From a checkpoint of a small image classifier.
Model: arch swin, norm layernorm, activation swiglu, patch size [4, 4], widths [80, 160, 320].
Training: muon at rate 0.024, 2900 steps, held-out accuracy 52%.
Data: trained on fractals drawn by 1,000 iterated function systems, in grey, 147500 training examples, 1.3 epochs.
Rows from block 5 of a small image classifier, named by matrix and row number. Rows with one number belong to one neuron. Each number is 500 + 50 x the weight over its row's rms, rounded and kept within 0 to 999. All counts start at 0. Numbers have three digits each.
Before each neuron's rows are labels from the 100 images, of 14976, where the neuron reaches its largest size: "top examples" is what is common among them. Only what is clearly more common there than usual is listed. The data: fractals drawn by 1,000 iterated function systems, in grey.
# gate: MLP gate (model.blocks.5.mlp.gate.weight, 320x160), inputs 0-79
# fc1: MLP up (model.blocks.5.mlp.fc1.weight, 320x160), inputs 0-79
# fc2: MLP down (model.blocks.5.mlp.fc2.weight, 160x320, transposed), outputs 0-79

top examples: sparse; two maps
gate.180:486566457585539559488424465457453514465549494489472536504441598531528525612460439521568423489484494440458535511515479405414537427469523517518516491478454408487482530528432526548561544491575444499460560484419453443629540547398460483552505529
fc1.180:511513479533509532550512422395481462485493541455552508507534630422508493563514489508499466440454493409464496406502459418402558463548449562497455452506490415483484568571500510535620602519572447459448536469563483497562543545392459508512553527
fc2.180:542476519485540514434497455454429507523502443470531539594469541441472624527490565495580439462557440485633527511526508509407462419427435529467477513575469491507470538529496520503469526496515536484447472493601535462535522550513498501600536486

top examples: dark on light
gate.270:451444552485564559525489601536408411499576549473478432626503522481444485548622459490435517460525489522449561589507595517529473487535546488398548507549457450471467532420516452502474458469522554398585520480550532405403487500434447485487497381
fc1.270:505482580452515494435567569585473489493428440515465502445525524436502462546481528479496519471525486429422548501623517443548416561473432468451439438480483468521452509571494424473536488529589542539577546482596443460465461500479509591522428528
fc2.270:488567413498466553344553423454570552531559474448559527445602426530538479334502573466541504479549422515539404415502559547431454542577469441484500569443455473498573488491494559450537499518503562546474440540468497511492456497508506485457472496

top examples: sparse; two maps; dark on light
gate.187:549572568585517481565519472555455419459501535488514539504510481489517458485466540458457540512608480552482528484512526446409538567534505528435550507510502551522497460562480523480450432456421563427486473530419529497549497452467414503530684582
fc1.187:542446494448501485479503563524553576456514566433541470522494381475363479587508495400483554642480490564478501563472523539527514506483422534524421542522501432421461435554543508619490479461441554465576418533581544583521490410556403486467534499
fc2.187:518604516499542459473504487483531526558509457537548579528402413549526488453509556573509444447507482431435417531508496440470569421530434523608501472463434510547456425449527491548457504477442521511513471476430465539464504517508561569516409480

top examples: dark on light; two maps
gate.229:548383517496423533374508529551550426514499513417565505412498504516477456542559498524505552510499516520443523515532535452606486481556569605387500586526459480478537487497519430450464588487466521410519463549376421503545488507564500414478572535
fc1.229:520430570419488510511442512516590467450466519422547523363501430519460479575505528498549511494525469534525471506664544479557447500551452559493469586456371527462486533518512391453473492508459461550580500521401497528463444562490507425517501538
fc2.229:528518532483498487486562552525533455434500341522387514488471453493521460439478508536503525523489600445475626549533516509510488531532512547511523394441522403512459497520494519426448517525550548476479477481589487464424465506480471540509460513

top examples: dense
gate.272:498513455508493357486397500472424463617637472545461518505477518482492502469547483648493495526463490502441454552433439509503483464472496546497469517506439525553495439530563567401520392466472507517555499561407533459508537449445466448542396493
fc1.272:587390469510422549599476527465518522478549523398488545569489581508429502489434519528469440640500488476540540439571511516496494507489511450510425568499562507501448494564462496524565536516555494495556505498390480438459447495556483541456537462
fc2.272:421522532522525555537564513441379501486564583562430511488459507445563380454422518581476522515491512443456495494441562459485505543507448524508473526522462464467439496568595544572443439474450441581530605416464502533461579606473529490525535533

top examples: dense
gate.285:482410466476531564529590369515544457577507565472440588407419482516551550512553470607498568558498541609495550602551441409422465432514467477427482515440474494561463490512473427501449453490452412478462446556427480483491535385560509489515587506
fc1.285:470437484454455469477483568485460501513487457549577548568464483589425593499547536528567496517525483444464361583543466579484497525499492534484605502564440461559451477619490529531467536561514551483520520450515516502425452471512549515425530398
fc2.285:501543485548522451455621531482413561443526533466533601469586488415544555588503544543419564486627406598455547488456493480544529526529489451519557449379519491591477473534506514486492517477510475439488477488476477492438393526494562514524532414

top examples: sparse
gate.260:501502472588473506467517475542421494462574496482498512488496482469497521545455444539512500446450510491480567384537514497526510441569517524433505489506474370495482421409427535528574503501500529475482597445549439523559512528376577546379526474
fc1.260:517476496359499527447475458523523493488529489511566502488553488554519479460531514493461553491557515485509440585441449410621530568481489464556487532421554629545518517545573405499471475450505489509603393550431510491462428470562392500553481475
fc2.260:438447453455481534541398542529466471482554451476446572467532423571513579542510443487466524515508513525549554582473433506481440492487371426507510616452429588481451484476516567426455546525549530414500545514437440421423511435500518532562490461

top examples: sparse; two maps
gate.297:517460533453546498554552494404450472442455492527514514599491477421586601459569476531573599491502486411484477453575527517329525483495465596479601440455429440476535483525379595483478433524501448491509478459497458490490531501558488595561526606
fc1.297:513448608551584504572527546482464513503517530565481525470510469408570525550488465438577436455501483358475473515543601493438516452484482570529510422478496480493491431501514503536510440573503496415499546541544505525495595561419505507543506555
fc2.297:517473493466524489436512492459503424588547496561427474491514482539476570524459516489511508504455551516574525474502506511470503521517458495541448524508465524388561498403572406536507504506559391518377528467507532520387548426579493469586546516

top examples: dense
gate.183:516494575502424502527548508424463474501502507477426501450517439578439499468480528463515498492434562473490512614555549477431440521557482542478508405507498392571620455491544487512540531496511488469520457422548518471473554526437579456472564457
fc1.183:428515482548486470448621506438458525487459462512495450519496506501451467489518516457429592517466562493501461574525535494435433523529534592438476528548537432506458461465455475504559531540519593453470429448548483458491478567500555496487563477
fc2.183:529543554476575534482495456431464517472483451555532483455556431503554521528534589490545428423534579444484535410546548451533513539480509427462537421550456600490526536511498480526518386546486503545543592419599534516519472433502447456407492495

top examples: dark on light
gate.85:463456452548454420448570549529617537525569435503501435403480481483473469544592426574494418513528447563393490558535576531541495518470461489513513532465525529465458527480501486541640544401504554457428502526422479482559440554553482521537463585
fc1.85:524485509540408471391617491505531506515462589518506494476512432571474523481581523503483544472529399459418513521492480537628554441528545490531523546468487454546439349390444542495601460382451465497538419517505504449517508508523530534406613561
fc2.85:492527552558421463552417561470505481501486453530530496611407465438519531505474577453465441556470614539518558492516581525467548558512544483531515456490439417508431514512497503549529466581488504517437393493464474558511517517548483563462460532

top examples: dark on light
gate.165:556510495536494509584523491509481463507482478529495483530501416507498437560482541545566533417460497583568571448630554439499483491479517439488493444452460423505492568446553562473504483487476544635410628552560432515519491533483542472418583532
fc1.165:582418521558548468493515429500425567484481529460554528489447435454469437498601505495480504411441569519497588459564547488483453553545472461400552490540466495518508582455597508541541529472453604474458555496597397513606418529480448567460534511
fc2.165:431595504449478446420541477450487565377523609510479505544502572551515512502516410503504533518567493546491467554541524467510523527545528506492516568456533469487546467451429485432416482505521506442450519461519509579448420581540489440510473593

top examples: dense
gate.298:406495435566545521486510529492466417508420508460518516529539566533531495440496464424599617547528534493467467516471501487488486525611420534548620485475509480523484467462575433451576417429466523478511451489538528457515546432486563409557557469
fc1.298:564526489568434505459483560491456538513468536444501550561512485356564493441498534415518509525492501500488574444584456507335436506489438586597525489482565517490486522441549468473507451416478539504479514476581530557531519449448536436467471576
fc2.298:488487511468627491511457514465457442539559519487434510421414420476503524545425461487530480539459633546605527469540523463475448438473504483525529576457352406530593500590518415457583617477511525521480459501551493508516466446589536507484509531

top examples: sparse; two maps
gate.304:465453499527494611540549499535584420599550553447576514526412562522503635459487511520495535541511490484434398489532488498379489479446541580479481417461535429448537461459556519604517513444497460488511559466549418475396497491476494421566566545
fc1.304:479516554469515500439501526516494616381446466590506452433626522518464471521484438556457418536533558641451446603498511566581482482462509513540531544528491541566467553507538494464428430474407574542558532541427487517617496458559530490527395459
fc2.304:486478498535495503513451506544558420442551445547578509506518508483546448476584465453565462546447520549483360479527535449546567480599597452501465444476518557533399527545519558544498400481486459400549588511581389525561456465489498494406537497

top examples: dark on light
gate.82:533545470484484433465555426421480486420449501489561573439486513475474520517513534422480461525445422458612605538536483535520515519465502472468538569458495459580447519478508525471480459545513573648521528466461526507500374503586466480392425442
fc1.82:510552504446494417483563453425534523459460495466562518457521491501495537475509539397526553540431460467560501555531481493512511497481501501503547577495537498543440545457437587522508486548572573671504488494512520478528398500566443510455437508
fc2.82:591553595459481456521513466547565466457511623414444578556512490473506423469474487487457506570548490480464580505514549455544401515647522566527447520502517567458545561537472538475514570504460515427530543557552498466502485499459568477405533469

top examples: sparse; dark on light; two maps
gate.95:489488533482455576531476525562409479514561500488493456517511472561471542415491465491438486497485512458433552563520517519544547463552564488495514556589577426471472420416486490467527411494462441449506482548476555406460553457537492543552497474
fc1.95:520506539443542458535422458499543464448459502490545604518505529435490437504441585379437576469465427551473481393528485434466518558496408467540405493504396506460447570530532488565528458497546505554518506477568484427465451537488503447550453485
fc2.95:456526432445453520433585458556535523523510501554473453456570423494443458465562411574492547557441531561496570610554566483589490635605531505573543439385585529494495463522467466423479510440539542582557488462367471490477496482522500516449543558

top examples: dark on light; two maps; sparse
gate.71:558482550470454615433458485516498427429516527469535500498540512536418513525516523528511461559563577508512522595544453513575462567550586507498478516509434436605489523462587426512486515462417533503636488436463525544508499472539474458441500527
fc1.71:427527512565537425614508526472476514606484521514451515536407505507567542501532467524499528489407420437533543490406499524382530413460413430537583495559462432451480433463464581521524472472544505532401498542490506433466536517487542531529524480
fc2.71:452534475451530557343529626590536437521503555502494557523572485485491497368544459530543549494546528641470509586500521461533471529517572426528453525445509538480456405392457480482448506538467530494411531523458489559553547617548488451532489462

top examples: dark on light; sparse; two maps
gate.8:529568514417483550494564426528616519426584551466596474410566367507450540496484469533494470485498434569517504492649530397602465501492511469491482460438513548547493590444523497496508435485487470597559546498432561538495491476520507445518488508
fc1.8:566533573516518521573422512511391497487443517506465500525490543473447445518491548452492519505429493443517427435439455585444533487508481570565477585599532448510456504538487561447454521550512477473472433434594474439496501444488521580499478482
fc2.8:450514502509525538452549563493405541496501529474567526509499524502511513524467434498544534567570443559447625426504429506578513557462534430412514477506624490588542559501472548530461380435499525474502558499483426496496450505500478498527530568

top examples: dark on light; dense
gate.148:532464531542463485442535514505530502500489478520625432517546514479580563500409518562461523501528496591502400477575567443510431468571512499465582567528462552482432552478439527513521476368522439551522494479481495529444467533475444469512524563
fc1.148:530576483406486533519546477560448390502484572451428481533512483489472500406555517460526566479466618440534603457473558470598471582460561421377437437466561535575534502419475465498460499542555487430522571397473480529488502501434523458429460373
fc2.148:401517444457510468482522505502383455545555432508463448523496566539627485464440534497452508513515435443439429396559487552440508466503473460491473568484509451534542383537557515611515420519513502472479541497509538454538534526505451510514492474

top examples: dense
gate.135:509477503585529443516528451552568566565484449494502521501515578513554497511559472506480448490550530482507462465493519579469442511547487538513460478531555433499406458438451583465469482507482486498549546581435579481586602471509560466475483431
fc1.135:579472576507495504554561487479474514520495507521530487496553460512446440506462511476517593489427433385496531479525444394409451461401495425486481499582453558582619570573520316482508453578459426567568510451604516503476513485457561501515520500
fc2.135:465485457481527421513460448510470463603589380498468552438441456450498442508498503445451471447513558544503505590470479473500498547454420540446460499500525500411546607460531584514532467506585518552572582509436417502480466450523484481489572521

top examples: dark on light; sparse; two maps
gate.149:429455494485502479456516506517533553469542566430431527456428447540488505588450510473445459541557449535594510477524547457532483576457500493548454434453485544480559498482399439509523506498517385561472449559476560539498450520511535509493488409
fc1.149:495417464508481459472547472534507524403554519433469532482452437443495631492496456522531464451464494527555524536513466559517475525510569457571470519430444526422565505446537473480499533476437469528453409530521524569499505505631516549481559475
fc2.149:535577587432467465494590482522509573413513409569477480494593477480439422469501576608495517471458561389591518540536513453463446454531420533497526543425428506526488525475450462565494460568571504427442483545430547509531478497462450419536419437

top examples: dense
gate.151:459515479552492477379474393490532553479498426538547446510459473534508557559545405606520567475532514647582561576540491526579504462570526520592515549478479537493372390460495520457433491515410480464468486558374497440512469499472452526515470501
fc1.151:486449456589518557455556480525516568555543496546553461583483535536523519502486422583515512485484459565552541612484467459559569520507516458635543518522448488392434370469509504455483527550413457471427442580429477445506582493449448571475522482
fc2.151:453473482475451479530510485470439497563401478533486523515473468536598527532476375461492531531493540505446546514370509551458578577498549464554444510516470501604497529456493588517471532651497507500490426515508435439485447504521458476455496523

top examples: five maps; dense
gate.74:570462502535574508489505442509515481510467558479495472472450564496403477576444408521476520505506513517527426550464505533488434487440507509491534470581406535523490463597555432528471531563495545451548478455490426566500567475347580408456477419
fc1.74:448464460554508515572456501569454597566477559479538504485482558539464504474552419544452502485484512587527523555455541498457464542497537576529574477535358522520492439547499507584422450544439531450502545501459474490479543507453504491470499430
fc2.74:561490438512450546502477430487532455470522541459517415470464563487482459570453559569579542561471448460473563501432423477529455484509501454565492546506469490511387525489519472543473579550519480538530505471516526518555492390650454531459490494

top examples: sparse; dark on light; two maps
gate.172:570483539458553564454465476521494468488486536472489480503565491543536507436574512587504536534495555549421541527554627527464558530444449445506481574434546388472464449540557417548550462527504511551428514443509584589481579521551392512490499541
fc1.172:521492482526477576543363499470499512552477536565547489529513492532480466544557420546485419416566578553495526541472492582548522471536654464466538525554594532449483462461443597552406546514518458517537453588417586489518508476478508491451569516
fc2.172:493454554512524502537493538497487433449462522519563456517478581444564476538453513456443556505458456498513542430527490484555592571487464530560491473461583526517432502477557546576584467497445429526430538470532474440553470493469524512562579444

top examples: two maps; sparse
gate.188:518462556443532399492498490578557524486514517481557403570513443486497604399507517486528466565443531547393547466541436370427501521612470512460479477464471537556573550467539508527539587591487451448487534498526461528600478555630529518545559601
fc1.188:456488515475494423426516471389522560596439565493505475496605443511485552385484516569477457544466554555407545501518485446448495514617546474533531543506481576538497489483456521570435532530543461464490465530383433544579435516560519554555512570
fc2.188:551604522418461535499418467483471563543465545516529575494470557521532514447495457469510561464547569466482438542543540581558521459537467581494496528588488370520483483504492384508496611463528565438403499501473441584466494631530410475397432496

top examples: dark on light; dense
gate.34:436450502374537478598473493519571616474512439526539432413504489481556512434473536468522577511593421580422508499526612440439502503502500440474496630451457536497569558442455506529531601503470502498489525535478512504455438567442553490533376565
fc1.34:457454481511523465459545564469475530493390453484493572567460505601493493608534547539501462563490520552631525484528478437529535571536510521492550550516498528415507499493456554571550507510436487462458469522583518514531500521458434466587485447
fc2.34:527457595590470549595471436477441497489455499387536513455428580504471497439406523460527492445373449487555502535509445442514440481487490489502500459481531419535544515517495448611564436450449461360486556455403529456526436487527478386581519507

top examples: dark on light
gate.175:439488520522460537430542547460511519494517574491461514512521551492486479513578458553518485555488481456465509404442489589420398547474520499537509576455554485611549399466559449501539397555596481567528639485569426572463516517480505458523446538
fc1.175:568549475501500531401533520565545483528499485511433519531494478430526555468488513563430566463473523575482573520567492475502503441546481488495485560445609428525437541590515451512464510427437424496545589506444534534518579427485517453491544474
fc2.175:521459550506447547559481497540454556508682532426499482482481367558406480477509523486524469489530511427502426551496484511447517394412462455539544483479494485560468525510391595461546351448512573459458538574569553537482579500539531504481531528

top examples: sparse; dark on light; two maps
gate.215:521440570534482553541438481520442428518550580506511491450514452541455567443594512527497483527506498517491558499411589604547510393463619450500595447533502420576465398433511515477497394462518533508512513442544544514507519513505512502492439456
fc1.215:445503502425514598436453486601497423522511548557455426520503480529538522498542499476523487548481558545433610492530457572540484460544531488557419569520490451468523522457547516482517384508509539504464584449439516521379486527572485572548474444
fc2.215:484573485491478535530505505519533420501531397457450571544530483546536562459468532499472431430388535493554574465526540556447495468411374543552457480502590555433510490493524538498473577574401529548474488573583516578548514518521506492539436558

top examples: dense
gate.250:491571574430534479503499504595533514525488581431525478509517495463577534491622446514494544432459437530517520434521508504578487452517473517527439539488497444527440474423543581532590459486528583515547474620475520503544482533470461539477462555
fc1.250:529381506584520526516402507426441487535478447573454521509517509528497597485517489456555515504508530349427466510454573563480539549536470528520526421476437464532549557513359477615544517499563517446496549474473472540521492515477433450516572550
fc2.250:532491541504467513599511520509551421546509555524452481575374474409502493481519533519521473484555492479614443508555502484498510499521535486540509479473477492414532532410559468555480435560539562491467510479449465486536542460539497515422340493

top examples: dark on light
gate.220:512450416523444556432497464576576463474509472464468440443500539464529528540558486588549466512516453499443522612520504498565453443538497498516511439539422462521466457390495432507491571495498570423561476458398490574522536431484571503522525548
fc1.220:507518564547540593499533493424377545584484492482484520589482543554586545437478536470533637506518551424573497447413461529425519538521526545467518535526588477517527449531542569505454379464512455484413463581569546429459591505529461512475541416
fc2.220:481541443480510560481459508532582470465544533457587504483474532482485503462464411472590487541499450469568571442448420479575567514431583413510540504490589545450512511481427480507450514496468487548467536591460558496538554501499490521525443562

top examples: dense
gate.137:525540476484459522412532459513515489489429600466445560503509497510441447515477525525491543546504444480558467550503472487517405467501482553430484579570500514491562461422477417422481511511498526434531471528500505555491556506471581456503659423
fc1.137:491515435488493467445582490493551475489460520531484583545528462510483471431447483454442559490507423499503483519449491427565437509461452520450470569570524510494562414437536371489525512510493501488540461506536463559503536531494625494422615447
fc2.137:564453597478505616550472466479507489439550476520488450402516503485554525550552498508423446394432485516537534424476536580561516362472486430456512489514608505605489585430453558601455528441473529535519448530555512471428499530410493481491563528

top examples: sparse; two maps
gate.255:455499522502553514541506502421535491525469484554431470434468526596477507500530497530506511529440469312562467486558536477389480430418450519459492390512529601612520489541434443589568475492569513582526539514584557391517522497499546512560459531
fc1.255:510574525513484529476562510477454580451475447494492501486462584602554488440538577526488504571488493377541451474513441548454448400458529554474445452533509484558451409541499562563537526510603540537456508499579553466502539516499572523445448537
fc2.255:534475529473512453522527488509458537502511441467477545546426478472502462538528508477562477418503532466453607480429543506457535529547419538526432440504571505511528540464508561406414499497543512476559574525498440425514496453474540582504529507

top examples: dense
gate.54:463489528520514491467580624529475430530446522438478500502450552484476497539388424547477477450481465465452515541487510571532468548526501496446543581547492377501443494491531523483480622492479502396524468422440358569513506653525578574453516530
fc1.54:493430479491460508471577475474467483530513524468503462497567472582481487458551435516521480492493471513536565477588472462473540527463478574561479516454529468598433478438519569530509438468442432460593416528506457483520592468553665431517467557
fc2.54:455517465490471484485453494509485518377515471471448501601413584485500477566554463514465494503543474558499366437501395525493529443571528412526549479513491490451542457493567562552417517524485457560385594539531484423491539473469425561500506498

top examples: dark on light; sparse; two maps
gate.107:501350437479463555523574461497522506462531612453562513531528512499459518517466427558423548453478544577451571506511559467602479483481582537426558494521547536551495423503482469464561484409466445470487497396495572494491421535526531473400478453
fc1.107:559542425479445537469505526569526539454573577538546489454528478466508456544472486449550460547497453480451535573472504505567492493479557531487560602519573533532550513517477399488466476471435448553515590487376519524467405532604476528452484472
fc2.107:551397530490451452531507524527459527585451504520453516613424503489517494494518575492437497496378552424551472573503620470422483528487403590552473427410596478482469437479483517471503570491533514527480444525575591536527472467506472492523444456

top examples: dense
gate.156:452412466536494543522429438465426497520508449489434503564431477620421520579440488531488451499555560539497527517465462465483594567485551490601516453546520510510430492504500536507542477522461531453464528471468392418456488514507451553426491491
fc1.156:429542488502430583501526579550567470544480543526452448547513452459516546361586465450424527465449448480504640490491585543478471426472536506459545496515564476455566443457542446528583490450548511546432452548605618529458550489600538486514492501
fc2.156:564484496541561478517544563400456484447538457486498450460534546435405391425553448483536530520489431463518488478478426449452532539497476494497466540515550528588524640481469530565507526531479401557442558364602467518537455538502560460441559415

top examples: dense
gate.312:576440440519478465474536500531477579617539540417475427507488593635509537598522451576427493508552499593460477468558540468532508454465548489510451474591524486515435494520496556489472557544478504391448473477440516486539528580383498433548459579
fc1.312:496419517589553388609571564440475451531480474474465471470470398605457613507475488484538474477561456601389515556420483512499500503466529529590528501551538491513387431562488562481460379502466497445510464524494530519417559537494596489509428412
fc2.312:421505543418480546521442467530513551523448620406547433517541518472564588517440514513565533518538488571494478485526422424422579508529579444602493548515378497538482474497529549503497518589540454514490436584430492446503566550488445508555449492

top examples: sparse; dark on light; two maps
gate.218:467427558538528601536444523522473520523514501440435469463524494549478627522475485552524543467470489472485546514524507440529496498507569466483628502505550506483512397505529456460488424473542541534488532476522540498438537462595424551423514467
fc1.218:536516445525474425503522456443589519495495542477570557519465558520572456500530505455412511567532562420550394520479516496452561495504464581519464457509472518487463532458497489525472601500476443412544479461540477497600487492470589387535470471
fc2.218:506476483567485536406559485561523486546512530519461453440606533504486510518446612544539502516509485591567606504457523467607520510486613474429519516475420466498408485550426496517522410486468512495490498452421516528538514400515439541385589482

top examples: dark on light
gate.68:420409524507451476430494494550509524571482469488489483541585500483481567569506515555458534556481544534497442495598413533523480516501586481437543454481425518566507465552498448471452446558406458428510416423503551522557490538483539528565524517
fc1.68:551483461511474454507571468515525505466537485522476498493406512527490538544555519517523551446519467466528508559462589442567513490484520557530507552587607405448438408487589626563538538496513544399443502462552422523496531525590548444495487454
fc2.68:480466532504521497457508543430433545549490479445527600499502627487508532500452472451508484578522382600516512503410467424507489455448488412509498474503502572495581478510512535465421504562563476509417514550515459430466522515499607544570532500

top examples: dark on light
gate.5:447476469539490496450518508465478506545475488522540583527542464441467526490453495539508459395455451489469538417439420352532535556591494534490499410552445532521480551566498566541484473490435523503420540568399536613471462522482485478591545474
fc1.5:530477518561517504497510456498491566503457523429479506516511488467452413453536525454505564501505488471514563540584463509411591483513543540541497548481551417538446568382476450510475513538453539403456421542496450427400575594486529463575593578
fc2.5:492467499449490588387589497567499535513440596417451638411471477515591550513547530485512440472419403499442575549479477429551510592441506479608412477570469500570495543503437532531576513594445511544548546512540467442551499518494553530511551500

top examples: two maps; sparse; dark on light
gate.282:453487533515482588502461544589449467443550522478442397497560485528501544488548543495448569393502563640410549530443599548545575461487524467463532578550489459531428487507546490481531488533464575544420500493491579499457610487597433471502463509
fc1.282:574441561541418441562542423462541614522462484511437513512421515453493447509609495485615516520506357390571430393609436486453482570484512495495474471501507505423481493486495473450556607445609442518531558496529474545536488554460577514442488487
fc2.282:471541434497453532454627550571557491485552516483473465521596432588481479436459523561492478504413493529384496485491494446529465484516528446380513496467495532527501473488479569526501397546401464506586523491478480536469478481496500493439473499

top examples: dark on light
gate.32:510483462458586528543510544495515537455563422518488442566498432392443515490505465545574550479568516473449506532565537547576389469593521480466505480529476536516443465429464553397418460459512485540497461490527496497510419547424466497480448588
fc1.32:508560487526466481536425506522373480431552481479558525618496539448420472548507521510468438444465546460489543559488519544511440510485531542550557522490469477556470480453380538392503461455458535573460442482477525561462445460455424457478467436
fc2.32:629485548447483458428392417545497445521527538565607521477524510476408569441535449451542515430494504501416498504555489464482436474483510504582531486436528521573430535465564462542488510484585529604566519456437440514501483452426469442397534497

top examples: sparse; two maps
gate.219:455558486470558464474527403464492457523392530473486450519453456495536580522488505600516418550462500430555529518533466529508477442437493540386431591523468525445546461501507428463553563584563527490525509570558527497479560551429535513440431549
fc1.219:532610473492455459428512558584486528425561554501472424523544480378494391522390507493413439538542519465538492446589493492525533481508528462538502491471452508549484596557543455551478462425439605461426558511375421553511406403630448538509463475
fc2.219:374530469407519467532481499542478440440545470460482550418505542517463487535520597401602544508450502459488547532404437442509518544502652524504471547466503565493497505481437527486520450536489569472502507500478490540537535505510561447592487496

top examples: sparse; dark on light; two maps
gate.13:527364512431495553504412451504574459526536558455418506481504431505467573488432421521474492433531484567522626460547562458570491506461597501538567537570572520564459399515486507547561530516516520512458525456450505501510541545623526513441442481
fc1.13:470524498447543610490515522535510472543492501563369498485547427502541507538532498490532558548432427579563548513507507500567475495482502492441532468389555513491528482461474565423562466461550491532457589572510517448436484490541426636484543512
fc2.13:444523503426589379509563557456563498513547519430562540555462540526527542478510462513462447490429471426443454499590547510452481464431440507545458512489549558533483517392444427530490595544536474501504517510551542558505426605488565433617518481

top examples: dense
gate.49:583521534429465583433442509489523454567472598459533477537570442463462577560474529443501542567484517541569455497439489494526578548495405492492585486470401456502409587542521547520470468512477364458418536454527414502527503509452536501416463505
fc1.49:430420471502462471456462424506622517622530485436511441488445553457479537554457455520490515542637560467512523499415606547442374534455547565461561500489513532543477555444584441509450498495526485432498477504423524511553482442586537546538475434
fc2.49:540503426491536538551576528519451551381565459479496482505501562505413496520535604574521528519500436532433530500514487568583488536604532400485532457454530487480533474427464445459484548452538485508478484460515459459395404479488481491513510568

top examples: sparse; dark on light; two maps
gate.166:484456524531429602470431510497443499549456494443460477501524495553458579496547477553446557501540524503464605556494518540541498481556598472427622549556507425523424488407446467488518473492452529456546421482451520447447570504583524480477552454
fc1.166:487534542443503558484469503571391510524541546502439376498524447534515454477547478540509470463553500553391566523533560512478562492518585528525578592527537460501511474406470556436467365517455552517457514532498537484434498481531406500528520530
fc2.166:459410580483514420536423532444453549550410501500543584558392502501460490521461518395526497494529498481519467357494457517351547581478421554571477420516534484590522578544565561555522504506599490496464413585476500435467499558453516487520520558